{
  "horizontal_flip": false,
  "qk_norm": false,
  "patch_size": [2, 2],
  "init": "xavier_uniform",
  "residual_init": "zero_last",
  "beta1": 0.9,
  "lr_schedule": "cosine"
}
Rows from block 9, named by matrix and row number. Rows with one number belong to one neuron. Each number is 128 + 32 x the weight over its row's rms, rounded and kept within 0 to 255. All counts start at 0. After the name is the row's rms in percent of the matrix's.
# fc1: MLP up (model.blocks.9.mlp.fc1.weight, 768x256), inputs 0-127
# fc2: MLP down (model.blocks.9.mlp.fc2.weight, 256x768, transposed), outputs 0-127
fc1.296 109 [154 106 134 177 111 138 117 141 188 157 143 159 127 134 104  41 113 175 137 153  45  98 125 145 118 110 149 163 122 121 179 144 133 125 152 103 106 119 116 127  65 102  96 105 109 154 173 133 144 128  95 188 113  98 108 138 101 163  87 112 129 121 192 116 132 140  90  66 164 131  88 126 120 124  83 145  57 175 120 124 116 149  88 142 102 181 146 171 102 161 166 116 122 132 185  88 132 100 177 110 120 126 157 157 128 146 101 150  82 155  37 140 107 133 178 132  95 154 121 115 121 121 128 151  88 153 156 109]
fc2.296 113 [125 105 159  32 142 120 124 151 179  92  89 132  77 171 129 154 154 131 169  44 169 118  89 144 166 100 127  92 125 116 127 102  67 145  80 132 114 160 165 166 163 150  80 125 155 105 155 106  87 123 136 118 188 135 118  56 149 168 121 139  92 168 119 165  50 161 174 148 149 133  82 139 131 118  91 148 191  77  87 205 183 126 190 191 117 103 112  68 158 125 127 143 152 143 158 108 144 188  23 145 139 159 131 166 101 127 150 123 161 111 172 172 175 109  86 108 124 151 143 123 128 118 149 101 121  82 117 140]
fc1.297 099 [146 142 140 183 138 137 166 141 127 121 143 129 142 117 111 145 160 108 117 147 114  82 132 125 122 164 114  99 104 167  97 113 119 118 211 154 110 168 109  62  79 107 144 156 107 111 163 151  79 135 142  86  84 138 169 167 100 135  82  88  90  77 162  98 192  87  73 122 145 149 163 129 117 152 105 115 117 138 197 135  97 103 107 133 144 153  85 115 111 135 141  79 101 142 107  61 111 127 220 153  84 141 139 103 123 144 163  89 139 141  73  71 105 234  99 151 140 114 133 142  92 117  76 119 172 170 137 146]
fc2.297 100 [121 126 102 146 159 146 108 198 197 104 129 123 133 103 161 141 145 128 168 202 128 132 160 131 127 108 179 120  98 155 166  60 132 114 104 133 123 182 103 125 166 107 146 169 117 104 154 128 193  95  77 167 134 202 190 125  91 154 130 177  60  97  84  88 115 190 169 112 164 114 114 132 165 162 161 101  78 106 104 140  96  91  96  97 115  68 172 203  62 152 172 113 144 116 133 142 114 140 179 121 100 140 142  95 127 140 137 123 113  99 128 119 184 157 170 193 106 114 143 116 117 191  97  85 131 104 171 178]
fc1.298 101 [118  94  73 112 133 123 112  74 135 181 121 170 118 151 127 113 143 107 101 192  98 102 152 185 122 215 226 148  95 141 130  84  74 119 117 146 160 169 105 145 113 132 149 168  98 145 136 138 142 201 138 144 135  98 111 150 103 106 178 158 121  62 201 146 137  49  60 144  85 156 131 181 133 126 120 185 106 122 134  75 119 126 194  96 118  78 133 122 146 106 127 146  89 102 142 136 120 198 154  91 105  84 149 101 107 158 115 109 126 195 114  85 122 145 124 176 162  79 139 150 118 127  72 114 143 173 109  65]
fc2.298 095 [131  98  91 169 129 123 119 156 166  82 113 151 141 166 130  93 143 109 179 146 138 104 120 104  87  76 123  81  71 120  82 183 135  65 139 113  93 155 137 198 122  66 160 148 110  82 148  97  81  83 143  64 119 142 161  80 119 128  96 101 137 147  80  71 132 168 208 158 135  98 140 108 150 123 128  70 140 120 171 172 108 103 106 176 157 144 143 125 150 174 107  73  99 142 137 108 121 127 113 203 134 206 136 126 137 164 129 120 124  84 143 145 114 161 116 130 114 139 159 148 130 122 144 149 140 100 137 235]
fc1.299 095 [116 106 157 152 105 135  70  93 100 126 185 173 165  80 143 105 100 110 124 201  45  98 161 195  67 190 146 143 139  68 151 142 152  87 142 115 184 126 139 131 132  41 159 159 116 154 105 150  66 170 121 170  98 122 130 156 150 113 154 109 132 119 151  92  91 106 111 113  90 145 195 146 148  89 163 136  89 121 139  85 111 124 119 125  75 191 134 156 126 128 160 160 137 121  90 125 153  79 167  97 129 105 160 137 140 120  89 132 115  94 128  90  87 128 168 150 135 127 115 167 146 123  86 128  95 127 161 112]
fc2.299 078 [119 102 110 129  64 140 133  92 124 143 116 126 142 142 168 191 130  68 112 127 140 119 113 192 151 139 186 124  87 182 141 116 132  98  77  88 143 115  76  81 149 131  86 122  95 189 167  93  98 149 105 185 170  97 132 165 117 184 148 157 112  96 113 129  87 177 124 157 104 135 146  62  82 106 104 198 131  84 132 113 144 142 107 146 134  41  85 126 142 171 107 121 111 121 101 107 152 144 118 127  79 107 136  98 121 167 111 155 100 116 133 130 126 127 136 126 118 173 116 107 127 133 150  95 107  98 176 119]
fc1.300 104 [173 116 143 173 110 104  83 102 140 162 132 179 141 124 134  52 101 161 114 132  41 126  75 136 105 123 139 125 144  90 159 132 146 123 137  91 159 131 119 127 105  70 105 159  92 162 164 138 141 113 137 149  66 120 177 188 156  85 163 183 149 145 114  97 117 144  82 114 135  92 132 179 159 132  93 117 130  93 110 111  99 179 135 101 103 177 175 176  80  91 198 140 108 118 141 126 151 130 158 126 104 154 165  92 171  97 150 156  88 149  92 118 101 140  98 128 128 100 111 161 134 140  93 145 120 120 131 125]
fc2.300 098 [ 95 106 109  93  96 102  97 122 160 114  87 109 153 125 128 153 184 104 111  96 178  34 134 186  94 153 142 128 121 116 145 126 130  90 124 119 156 108 125 144 128 125 109 159  99  76 200 126  80 183 107 108 165 161 100  60 126 161 152 103 106 107  97 134 189 121  90 110 160 144 111  82 123  91 136  92 163  92 132 145 159 125 145 145 140  95  85 136 186 187 110 108 127 118 142 152 169 137  95 130 169 148 126 112  66 122 164 126 190 106 192 115 101  94  98 150 159 103 147 104 116 134 127 102  74 138 138 136]
fc1.301 095 [ 90 103 109 147 124 153 128 103 127 147 173 154 161 108 168 143 140 114  99 155 136 122 104 208 130 213 141  99 133 141 157 163 153  99 133 120 173  97 123 106  84  84 141 147 129 119 131 177 154  90 121  73  57 109 135 170 184 143 171 171 100 131 128 137 104  96  36 130  96 174 174  96 175 149 145  85 126 126 126 144 114 164 150  81 116 183 183 156 117 120 153 128 138 120  63 106 168  85 160 113 146 243 158 117 128 175 130 139 180 164 154 157  60 105 131 149 134 114  78 163 156 135 132 116 152  92 143 128]
fc2.301 077 [137 148 169 138 120  83 166 170 108 158  93 123 100 119 109 110  80 128 146  78 134 160 140 116 120 149  83  44 112 138 132 161 127 178 164 101  98  92 144 123 145 148 108 133 101 144 134 137 151 115 184 109 134  70 182 139 114 158 136 118 185 127 130 150 155 121  34 116 136 172  68  95 134 137  90  99 124 160 164 136 107  91 197 155 152 147  76  77  97 137 140 113 160 157 122  71 167 154  75 157  72 180 170 110 146 150 149 105  64 102  82 213 130 120  70  87 123 138 148 165  86  75 127 185 134 146  67 114]
fc1.302 119 [144 152 145 118  93 150  92 114 120 132 161 194 122  83 116 166 112 104 106 102 119 143 123 167 140 188 166 155 143 176 123 165 105 162 179 120  93 104 111  96  14 147 121  98 160 146 110 141  75 117 145 193 126  89 114 141 187 129 146 113 146 132 144 125 105 144 131 111  49  93 135 163 119 174 125 136  71 103 136  65  96 138  90 101 105 122 106 160  70 184 143 145 117 120  76 115 143  65 173  52 134 144 117 158  94 125  48 137 114 119 128 107  63 176 125 162 111 168 116 127 127 151 135 159  91 139  90 152]
fc2.302 096 [140 194 157  94  75 173 135 130 181 100 144  82 132 199 153 176 109  93 147 134 158 109  63 124 116 151 136 135 194  97 118 127 143 154 135  99 127  93 144  98 155 131  99 138  96 173 111 121 108 146  65 164 108 124 131 144 119 180 164  98 129 123 108 118 149 205 198 129 162 107 173 104 109 199 145 165 125  67 107 127 168 141 174 116 106 127 118 143  75 167  97 134 115 155 120 133 155 103 138  95 115 118  76 107 114 149 105 143 159 106  91 102 142 102 146 147 103 159 121 159  98 160 132 155 147 124 108  93]
fc1.303 091 [158  97  72 162 178 165 129 106 159 161 132 156 107 131 105 108 136 153 140 171 116 143  86 135 156 130 194 128 133 158 133 107 101  93 121 133 147 110 109 111 143 134 170 185 107 143 152 138  95 130  95 142  95 166 174 168 152 108 136  96  95  82 108  82 175 129 126 124 159 173 122 192  85 160  87 126  99 104 113 123  71 105 151 107 116 145 196 134  77 124 162 118 153 125 145 104 117 142 160 129 114 126 143 136 110 124  60  95 104 152 125 132 157 193  73 150 121 134 129 123  95 166  73  88 154 128 173 134]
fc2.303 101 [124 101 134 143 152  82  84 174 173  94 113 107  57 100  97 115 168 104 112  67 145 156 139 156 149  80 138 108 134 137 126 122 111 135  87 136 121  93 149 146 123 160  83  88 121 109  80 107 108  86 147 152 163 179 120 141 148 160 139 142 103 149 120 123 105 179 145  85 151 119  51 139 161 135 178  99 204 135  91 116 152  40  96 124 137 134 139 132 193 159 187 118 170 118 140 120 154 119  83 145 142 138 141 149 167  50 109 143 136 118 139 173 155 115 122  90 154 142 123 161  68 109  88 188 138 130 103 136]
fc1.304 092 [ 88 121 105  78 128 153 124 123  98 121 172 192  98 124 232 131 139 107 153 176 117 115 159 124 157 156 132 128  81 172 159 104  69 143 135 109 193 184 109 113 138 108 101 145 126 173 134 168 132 129 127  84 132  51 105 171 144 111 146 174  59  99 121 143  84 126 109  96  75 121 112  93 135  70 169 161  55 105 171  99  79 163 143  95 158 128 160 171 160 110 116 172 164 114 150 115 165 152 147  77 162 127  81 106 111 153 160  78 123 166  97 103 139 138 172 209 118 158 103 144  94  71 126  68 150 111  99 128]
fc2.304 094 [120  47 121 116 172 117  50  68  91 155  67 172 122 110 153  74 162 113 164 125 191 126 104  93 120 123 134 122 173  86 128 138  87 115 130 145 169  86 205 152  82 162 143  91 105 154  93 169 130 143 118 150 122  91  92 110 138 124  72 146 101 118  56 135 183  87  96 118 104 128  60 152 129 138  64  94 110  66 155  75  63 147  93 159  73 149 145 154 134  85  92  80 140  88 159 145  99 101 174 105 175 123 157 121 108 113 113 153 135  87 147 120 110 107 123 125  97 163 130 127 182  55 109 149 106 130 167 155]
fc1.305 105 [108 155  97 135 179 153 155  88 145 121 178 143 124 160 137 100 143 133 111 153 123 124 158 157 112 170 171 119  91 156 130  88 100 154 171  81 161 157  93 120  87 143 102 184  89 139 154 145 177 137  86 102 138 135 189 136 160 119 213 189 106  64 119 104 165 128 104  69  73 120 170 153 131 155 144 125 109 128 107 156  79 151 119  56 107 135 177 114  94 127 130 143 144  91 106 154 149 107 147  92  93 148 152 116 119 137 136  99 127 202 104  83 105 139 112 204 107  82  92 137 105 160  73  69 143 120 129 106]
fc2.305 117 [141 180 147 141 148 191 166 123 113  84 159 119 141 124 144 141 111 149 123 104 168 124 144 122 115 184 104 129 114 174 133 106  50 151 167 147 128 154  90 131  92 172  99 187  94 100 142 155 148 149  60 173 147 138 203 100 193  88 188 157 124  80 117 120 184 172  99  51  90 118 150 121 112 170 106 152 149 109 118 178 133  97 149 119 117  94 129  71  80 171 110 118 144 154 155 145 156 144  81 115 147 104 159  84  75 113 158  79 122 187 101 121 115 151  86 157  93  47 124  76  90 131  98 162 148 111 167 115]
fc1.306 109 [121 126 127 142 134 141 138 130  82 165 114 157 117 101 122 109 142 157  96 161 129  85 127 130  94 145 167  81 145 117 172  80 125 122 131 107 134 109  94  74  51 127 144 143  89 206 142 183 159 142 124 112  83 116 145 206 108 114 108 139 133 118 138 130 157 110   6 104 161 168 146  90 150 163 170 144  99  93 140 124  98 118 157 107  97 159  96 171 123 106  88 131 145 111 108 100 150 146 174 119 148 191 151  66 135 144 102 148 138 135  66 114  59 156  98 140 131 126 123 137 122 111 143 119 147 147 188  93]
fc2.306 081 [139  94 122  97 193 113 115 163 133 123  92 146  78 131 134 102 157 157 122 164  96 124 178 136 137  66  90  96  77  98 140  75 116 156  84 186 158 155 113 100  94 151 102 162 136 105 154 153 114 122  69 139 132 117 126 115 154 130 167 145 105 100 129 155 148 119  90 136 122 126  97 129 132  81 115 134 122 153 148 122 109 102  90 118 146  38 157  79 111 121 178 133 152 143 154 109 152 142 129  97 146 115 186 142  96  76 164 111 122 171 145 110 160 127  86  94 100  92 159 116  93 104  53 140 152 128 155  90]
fc1.307 102 [108 176 142 178 135 156 133  97 119 105 173 112 162 117 110 118  70 133 175 134  78 146 143 155 139 196 175 143  94 199 107 176 135  81 183 146  72 133  93 141 110  71 191 147  73 117 213 153 151  57 148 135 118 148 171 133 116 126 182  99 126 137 188  77 157 121  71 109 104 128 150 135  71 141  71 139 105 170 128 116  98 184  59  93  83 144  81 153  55 131 183 137 160  99  42 136 158  68 195 150 145 139 153 162 133 158  76 104 111 101 103 107 128 121 120 123 119 126 134  96 107 154 114 107  87  91 162 188]
fc2.307 087 [ 98 128  84 145 142 168  96 146 240  92 108  99  96 122 165 102 117 109 161 160 160 127 151  81 105 143 158 104 157 132 119 136  90 117 163 143 156 152 138 174 147 110 129 101 133 105 119 164 121  84  82 177 148  89 124  65 109 186 135 130 109 162 159 128 106 163 181 101 150 141 103 146  95 138 134 161  69 122  84 201 117 123  95 125 134 147 214 103 107 205 147 123 123  62 132 154 142  88 130 120 150  83 143 153  97 154  94  85 165 159  72 122 138 149 147 191  95 175 137  94 124 112 128 165 111 192 120 141]
fc1.308 103 [ 87 134 129 132  54 211 165  93  99  93 150 120 123 147 124 109 122 133 129 161  81 123 123  54 119 131 136 128 169 182 120 137 128 145 119  63 176 143 143 117  86  88 151 152 144 147 191 163 100  81 116 140 134 113 157 135 176 137 157 117 134 164 120 151 184 135 131  83 125  74 151 112 175 110 137 126 135 115 121 113 148 178 178 133  61 134 115 182 132 132 136 133 169 100 111  99 118  97 163  74 122 132 200 148 124  86 141 116  62  73 159  29 194 170 153 165 137 134 108  80  86 150 113  62 139 115 196 112]
fc2.308 123 [167  90 146 127 118  55 104 124 142 144 126 153 135 124 138 129 145 158 157  97 121 156 136 102 139  85  85  99 137  38 123 154 116 151 124 134 118  77 152 173 195 111  81  83 139 115  79 112 144 134 118 200 154 118 103  98  95 119 110 122 175 101  93 100 134 143 209  76 112 108  69 111  76 102 116 114 144 130 153 120 185 113 137 187 150 110 192 130 130 133 147 132 123 157 218 116 105 137  97 194 131  85  99 110 147  87 129 192 107 159 139 194 162 112 167  50  76 163 147 109 149 108 141 162 113  89 140 105]
fc1.309 084 [120 108 107 117 127 192 107  73 141 114 176 177 150 146 164  97 130 134 131 165  69 105  99 155 117 167 145 143 141 136 192 122  76 147 128  92 182 141 161  52 117  59 130 150 112 178 157 180 128 130  94 124 110  93 133 183 139 134 160 103  83  90 157 102 155 116 109  82 123 101 154 158  93  86 115 140  66  83 142  56  83 177 103 114 120 161 152 170  84 101 135 157 133  68 129 107 153 139 183  89 104 134 130  94 137 171 102  99 107 157  79  88  96 187 145 213 103 125 120 127  97  99 116 101 146 111 111 132]
fc2.309 027 [114 114 137  96 154 220 121  95 102  95 165 150 133 175 184 144 133 115 172 116  60 116 117 214  87 200 119 119  90 151 159 110  69 124 146 100 136 165 158  93  83  99 130 147  97 101 143 173 128 122  35 139 133  74 154 154 137 152 148 186 110 143 142  99 136 114 125 103 141 109 170 108 142 104 133 154  77  88 112 101 118 165 123 118 111 110 197 180  92 136 121 163 182 108 145  85 187 114 130  86 115  98 146 110 136 165 143 122 143 119  87  69 112 162 144 193  58 125  90 130 132 130 128  90 127  99 123 119]
fc1.310 110 [114  91 114 124  78 155 115 140 118 140 161 184 127 120 163 102 104  92 153  93 146 123 126 139 110 163 137 128 125 176 172 172  72 151 207 100 122 120 121 137 164 113 142 154 145 196 122 162 158  94 112 118 162  58 156 127 128 143  98  95 170 163 119 104 147 149 126 122 117  86 160 102 101 123 141 131  52 123 138 125 125 134 134 192 121 182 124 127 146 141 135 128 144 106  96 110 186 163 140 128 136 126 127 102 186 156 146  69  61 160  53 128 113 171 110 118 121 160 158 152 116 108 135 101  82 115 115 175]
fc2.310 123 [120 126 140 139 157 130 131 151 137 137 102 134  42 134 102 148 141 108 135 128 132 133 180 114 155  72 136 155  94 118 142  50 137 148  87 159 105 143  82 173  86 165 111 131 172 160 142 135 124 157 161 134 170 161  68 112 142 140 157 178 138  66 143 155  92 115 115 196  84 160  68 123 138 140  98 170 133 189 134 181 162  84 132  78 158 119 118 101 161 121 107 161 103 106 119 195 129 126  92  72 160 115 155 190  68  96 125 143 136 128 157 114 137  78 159 128 183 121 147 138 129 165 142 118 144 142  71  91]
fc1.311 097 [124 170 128 114 111 186 168 155 136 138 123 100 125 159 164 114  88 144 162 127 109 144  23 139 101 126 111 152 167 178 159  95  78 121 113 117 108 117 159  43  94  90 122 122 145 169 155 176 122  87 114 106  93 105 132 182 146 162 141 167 121 139 176 114 131 111 127 143 184 136 194 121 122 147  75 176 122 148  95 120 151 168 156 128 151 143 152 153  83  87  82 193 111  69 141 102 118 138 152  78  95 105 114 150 147 138 201  88 122 112  99  46 120 143 117 164 147  98 118 174 128 155 147  87 160  90 119 157]
fc2.311 073 [127  54 110 120 107 111  84 110 100 145 116 165  88  91 120 130 185  92  99 133 134  62 122 173 123 128 149 112 133 144 118 150 115 134  84 115 149 113  94 137 126 143  96 120  96 155  87 156  80 129 128  99 129 107  48  87 113 114  68  99 165 121 149 101 150 113 177 175 148 177  86 105 124  69 183 127 150 157 176 131 149  75 155 189 144 119  97 120 176 184 120 116 109 107  85  95 113 145 104 165 123  94 173 138 130 106 126  97 124 131 156 112 124 130  95  70 129 132 134 116  99  78 126 132 114 138 157 188]
fc1.312 097 [153 114 102 153 120 152 172 140 126 115 147 119 131 115 116 165 106 124 133 159 140 139 123 180 135 138 135 148  92 111 132 101 126  78 190 155  72 143 105  78  84 153 135 146  96 147 133 143 179 132 122  99 123 124 138 155  82 157 111 114 167  81 134 133 155 118  89 150 154 173 127  81  82 162  76 103  46 160 175 168  65 114  97 104 141 147  93 130  95 132  86 115  98 136 146 112 114  88 169 156 109 135 119  98  83 215  91 126 156 195  28 132 107 212 101 159 128 165 151 131 120 111 155 117 130 166 107 121]
fc2.312 102 [102 121 125  79 114 193  79 179 184 113  91 151 136 134 167 179 191  88 172 138 150 119 164 122 127 149 194 101  95 155 130  82 144 163  95 144 140 173 161  97 138 127 138 149 163  75 119 105 156 126  57 123 161 120 175 154 123 122 163 154  80 132 101 129  73 129 199  80 108 118 174 127 145  90 126 131 104 116  67 138  96 166 146 103  75  88 172 137  96 137 161 166 206 110 114 149 144 130 130  82 123  62 125  99 111 128 143 144 128 103 153 106 163  80 147 193  57  87 109 116 138 160 118  55 114  97 145 147]
fc1.313 114 [122  90 139 115 126 137 144 124 149 117 169 159 107 134 182 159 130 117 154 126 131 129 119 166 126 168 129 115 135 173 144 135  68 138 210  93 134 115 143 120 138 106 145 187 126 119 134 147 120 110  89 106 135 100 150 144 146 122 134 140 138 135 116  82 159 148 165 124 111  43 180 149 134 100 153  84  79  73 148  77  87 146  82 162 113 123 182 147 111 133 155 141 113 132  86  83 128 167 147 137 115 112  95  67 176 136 151  91  60 151 110 128 139 246 118 163  74 125 112 200 110 108 112 134 135  85  97 169]
fc2.313 101 [112  89 124 142 150 130 166  93 131 159  93 153 110 110 162 125 126  93 131  83 145 136 151 108 126 100 152 132  91 111 168  93  87 123 113 101 117 125 106 127 110 164 107 153 157 159 167 150 176 139 121 154 164 128 160 141  88 183 169 192 119  83 134  97 169 127  79 174 118 154 102 114 129 163  82 183  92 161 154 128 124 144 115 117 131  90 125  99 110 120 156 137 117  72 104 178 152 177 150 102 164 158 182 121  65 151 119 136 104 140 150 148 108 107 113 126 131 139 125 106 133 173 137  60  93 122 153 136]
fc1.314 104 [173  60 114 166  83 169 169 170 107 147 148 134 113 156 239 142  78 135 115 223 148 148 101 113 132 105 149 127 153  96 232  98 104 129 192 125 150 106 152 107 115 149 162 159 113 189 160 149 157 161  58 158 141  83 146 148 148 151 134 131 130  58 111 130 152 123 133 118 143 148 131 100 126 171 139 169  55 109 139 139  63 196  93 145 140 142 157 132  76 113  86  95  97  78 159  92 129 173 144 119 119 194  98  72 136 200 109 102 113 178  51 124 107 135  94 210  82 182 162 156  98 113 135 129 167 175  90 117]
fc2.314 094 [ 79 170 129 117 170 117  88  87 165 114  93 107 123 140  86 131 186  65 131  57 132 109 148 111  51 167 137 103 115 136  65 155 167 112 121 119 124 133 181  82  99  97 118  99 108  51 115 120 103 127 126  74 131 138 180 166 140 113 150  99 127 179 185  61 132 105  96 108 158 102 198 122 182  80 121 184 152 163  85 131 144 127 136 100  91 172 148  83 135 141 148 178 189 148 119 127 170  54 148 148 139  88 179 141 100 119 141  87 169  95 126  75  80  55 123 108 133  62  69  92 133 145 133  80  89  96 180 184]
fc1.315 111 [109 103  55 111 158 129 110  74 196 175 182 132 126 168 147  98 134  87 134 160  52 149 122 189  75 135 134 156 117  81  92 180 112 107 117 107 123 154 161 103 113  69 118  79 111 142 108 101 130 139  85 137  70 130 107 128 107 127 149 156 121 108 187  50  85 126 145 125 170 111 197 166 132 100 106 154 128 154 130  78 124 137  66  79 169 137 160 109  99 125 121 152 112 134 146 169 111 106 160 127  67 121  89 140 145 169 121 146 158 162  67  88  44 113 182 128  85 105  55 178 147 123 121 153 140 105  93 147]
fc2.315 113 [190 197 141 155 101 115 123 173 137 185  88  98 130  78  76 100 175 178 136 153 134  74 108 116 185 137 140 106 153 135  98  92 172 128  87 177  79 137  45  94  96 120 118 103  91  93 185 129 124  92 124 109  78 119 145 130 104 111 162 100 120 139 146 130  97 138  71  85 155 186 125 128  86 164 133 123  98 188 151 114  98 108 140  87 112 127 143 112 143 129 129  98 155 153 139  93 199 173 130 147 175 172 124 120 137 134  80 114  95 133  95 157 127 117 136 104 178  97 118 122  95 102 135 165 136 119 161 154]
fc1.316 100 [142  79  87  50 103 127 116 107 134 111  78 142 147 137 132  58 120  94 172 109  93 124 115  94 116 147 171 130 142 102 197  85 105 175 106 117 133 139 160 130 108 140 178 154 158 171 120 146 173 122 149  90 149 115  95 198 123 171 194 145 163 117 186 173 139 127  93 108  94 126 138 161  90 101 102 163  83  95 119 160 118 177 194 103 151 124 144 134 139 121 189 207 200  93 118 106 135 135  98  93 135 157 119 115 178 149 117 109 140 113  99 130 111 116 104 115  93 134 100 182  75 126 137 101 170 142 114  44]
fc2.316 090 [158 147 154 176 161  93 141 125 159 118 107  96  99 144 129 209 133 112  95 113 195 144 112  88 141  73  99  94 120 138  54 118 158 153 132 175 151 160  87 150 132 134  75 136 105  95 135 152 101 121 124 113  87 141 130  80 135 142 126  73 133 132  87  60 154 190 121 126 157 112  76  80 122 107 107 106 134 160 168 135 111  63 126 165 147 111 129  97 141 151  88 112 118 187  85 111 118 114 143 192 188  97 114 141  63  48 138 115  93 148 191 135 168 112 117  62 175 118 151 138 150 131 135 130  76 124 156 185]
fc1.317 075 [122  94 121 138 141 172 144  75 147 112 175 155 154 136 156 110 107 111 112 165  79 135 148 163 106 175 177 117 121 160 169 119  85 171 189  94 163 149 106  93 109 101 109 129  82 137 152 118 184 116 106 131 116  87 192 172 126 140 155 162 101 113 185 100 155 125  89 130  89 107 157 144 113 133  98 126  59  98 101  74  82 181 107 110  86 117 157 162  90 132 169 127 127 122 113  81 139 121 186  83  73 163 139  86 121 161 126  90 111 198  77 108 100 166 127 152  67 136  80 162  81 114 111 126 137 131 136 117]
fc2.317 051 [ 90 144 148 120 144 180 121  97 146  98 183 160 111 179 169 165 103 121 142  92 116 151  78 175  93 184 145 151  79 122 139 166  93  94 174  67 152 137 126 127  84 136  72 113 105 132 104 132 120 113 122 144 155  91 161 142 151 163 130 202  76 126 138  83 136 162 126  95 107 101 150 140 127 114 122 144 102  60  57  83  93 194 146 142  74 101 168 156  88 130 156 134 194 141  85  95 206 136 153  82 115 137 158 104 128 152 131 162 136 141 149 123 143 162 105 175  76 188 120 149 109 144 131  89  63 114 113  97]
fc1.318 113 [ 78 147 142 149  89 161 102 100 105 104 221 152 215 143 131 135 125  94 123 157 115  78 141 203  96 178 127 135  77 118 173 159 165  87 142  87  96 128 119 112 160  85 157 163  96 152 128 109 158 154  15 151 142 151 136 123  69  43 117 144 130 111 130  42  91 145 134  67  85 114 176  65 148 144 186 143 117 139 129 143 145 123 141 156 124 177 142 148 125 169 122 138 147 121 167 124 177 106 113  94 103 125 104 142 153 131 138  95 125 146 109  92  99  96 157 182 151  88 129 129 122 154 104  98 147 150 139 131]
fc2.318 111 [102  97  92 136 138 101 143 179 165 134 110 115 128 107 138 153 110  97 111 157 158 135 152 132 122  82  74  91  94 161 108 121 137 140 124 173  91 150  96 108 126 172  56  53 174 122 178  87 147 151 151 130  76 171 117  77 103 200 162 119 115 119 162  83 125 140 120 188 196 113 130 137 124 104  81  90 113 168 158 167  99  78  24 134 173 153  88  57 177 116 162  96 115 149 106 131 104 104  89 162  94 170 130 167 117 115 142 158 146 119 140 164 135 110  99 115 152 111 143  83 140 148  91  76 105 109 115 135]
fc1.319 108 [131 147 150 139  87 136 157 139 138 146 165 180 119 105 167 119 125 156 129 145 129  68 113 133 141 154  95 181 162  46 163 128 192 126 200 102 130 152 169  74 132  89 129 131  98 169 147 169  72 130  82 134 111 113 109 135 116  96  89 160  92  84  92 126 111 115 108 137 124 101 119  92 161 154 156  99  99 110 136 115  94 165 158 127 119 170 158 175  28 120 107 151 114 118 186 145 145 102 238  93 134 132 121 137 120 187 111 176 162 119 104  88  61 134 142 182 117 180 137 160 150 131 141 136 123 115  71 112]
fc2.319 105 [114 182 104 130 147 187 129  97 174 122 126  88 143 146 109  99 169  77 169 123 102 107 134  23 115 100 146 168 145 162  88 132 145 154 121 105 164 163 105 136 159  62 131 137 135 100 124 106 172  66 109  98 109 132 180 135  88 134 108 163 165 138 112 142  77 169 193 132  96 130 131 136 134 116 119 170 147 117  98 175 136  91 114 123 132 143 147  68  83 133 198 183 106 120 164 167  86 144  93 150 145  87 139 162 113 157 101 171 145 110 121 157 131  48 168  69 143 167  60 134 162 178 178  87  88 102 146 137]
fc1.320 095 [156 140 109 156 111 127 117 109  88 138 152 144 122 111 181 128  75 165 112 160  90 141  99 136 111  92 103 100 100 181 114 152  74 119 173 125 145 124 100 118  41 111 135 151 140 188 199 169 101 113 117  83  88 100 139 156 191 113 137 139  91 146 129  69 173 115  74 143 160 109 142 126 107 103 119 147 124 159 154 117  89 192  61  95 121 161 109 128  78  66 102 139  84  84  97  98 102  84 199 131 103 131 151 105 125 130 163  92  73 140 122 102  89 153 116 174 117 108 120 120 101 123 104 117 149 109 166 183]
fc2.320 067 [108 134 154 155 123 157  90  75 143 141 129  47 118 140 133  93  66 134 128 196 167 144 106 167 103 189 165 128 131 176 138 147 115 123 173  75 144 114  94 163 121 123 109 126 112 177 162 161  90 161 108 109  98 100 132  86 148 158 164 137  67 149  93  87 162 139 122 143 168 107 182 111 141 144 137 129 161 124  80 129 113 183 168 109  67 117 106 107  73 128  99  58 118 137  59 146 147 108 140 118 113 150 154 131 133 142 125 101 145 151 102  75 115 192  74 196  56  98 151 156 152 123  90 142 147 134 149 147]
fc1.321 101 [145 140  79 151 118 149 179 127  89 108 182 160 177 175 128  96 129 136 157 200  73  91 158 125  82 141 158 130  79 114 139 123  58 118 171 145 155 161  94 136 124  97 162 205 125 101 163 172 122 177 117 143 138 136 203 119 153  74 148 100 137 113 143 126 164  98 134 134  90  88 196 184 168 106 114 191 101 130 153 113 104 184 144 102 148 104 131 109 133  94 114 124 108 161 127 125  67 126 186 101  86 114 157 105  70 106 164 110  92 181  75  75 127 135 129 142 122  49 158  87 118 138 119 102 109 173 203 170]
fc2.321 111 [122  88  61 195 125 131  83  69 171 137  63 153 143 120 105  62 136 117 137 120  91  91 159  73 103  84 140  66 121 104 126 191 182 164 107 100 107 106 148 201 157  58 166 114 143 116 111 124 165 121 158 135  92 124  74  99 101 155 143  96 190 181 140 129 122 137 159 110 135 120 129 130 155 114 121  64 141 147 146 188 138 109 110 117 165 154 156 165 157 248 192 128 155 119 136 149 116 126 145 181 117 144 153 118 175 142 139 162 158 106 111 131  87 118 135  87 103 129 129 153 130 135 119 172 130 135 118 149]
fc1.322 098 [143 108 115 109 115 206 114 132 121  73 152 135 134 163 180 106 122 152 152 179 129 123 144 104 156 152 122 113 123 165 178  95  94 135 141  76 164 113 170 141 135 124 184 190 122 124 177 165 165 111 111 145 170  82 141 135 130 155 140 117 105  98 106 160 184 131 140  91  51 117 153 124 160 135 152 142 131  54 148 131 126 173 137 115  84 145 127 137 133 159 120 149 144  85 144 118 144  92 144  38 114 106 152 127 114 137 145  41  87 114 127  80 147 161  75 255  54 164 150 126  85 117  65 105 193 138 107  96]
fc2.322 114 [150 141 128 100 109 144 128 143  91 136  69 129 121  97 147 148 201 115 168 105 200 140 149 102 161 143 134 119 137 110  99 149 137 185 104 161 118 120 113 137 141 131  96 131 118 106  96 120  96 156 157 157 157 128 107  97 172 107 141 106 156 105  86 184 119 155 152 105 153 107  99 138 121  93 122 120 193 137 159 144 178 128 147 149 179  26 124 166 117 136  68  84 132 161 133 104 131 134  72 188 125  94  84  97 163 109 155 140 152 109 191 130 186 117 174 126  99 107 145 105 123  83 135 188 161 102 116  99]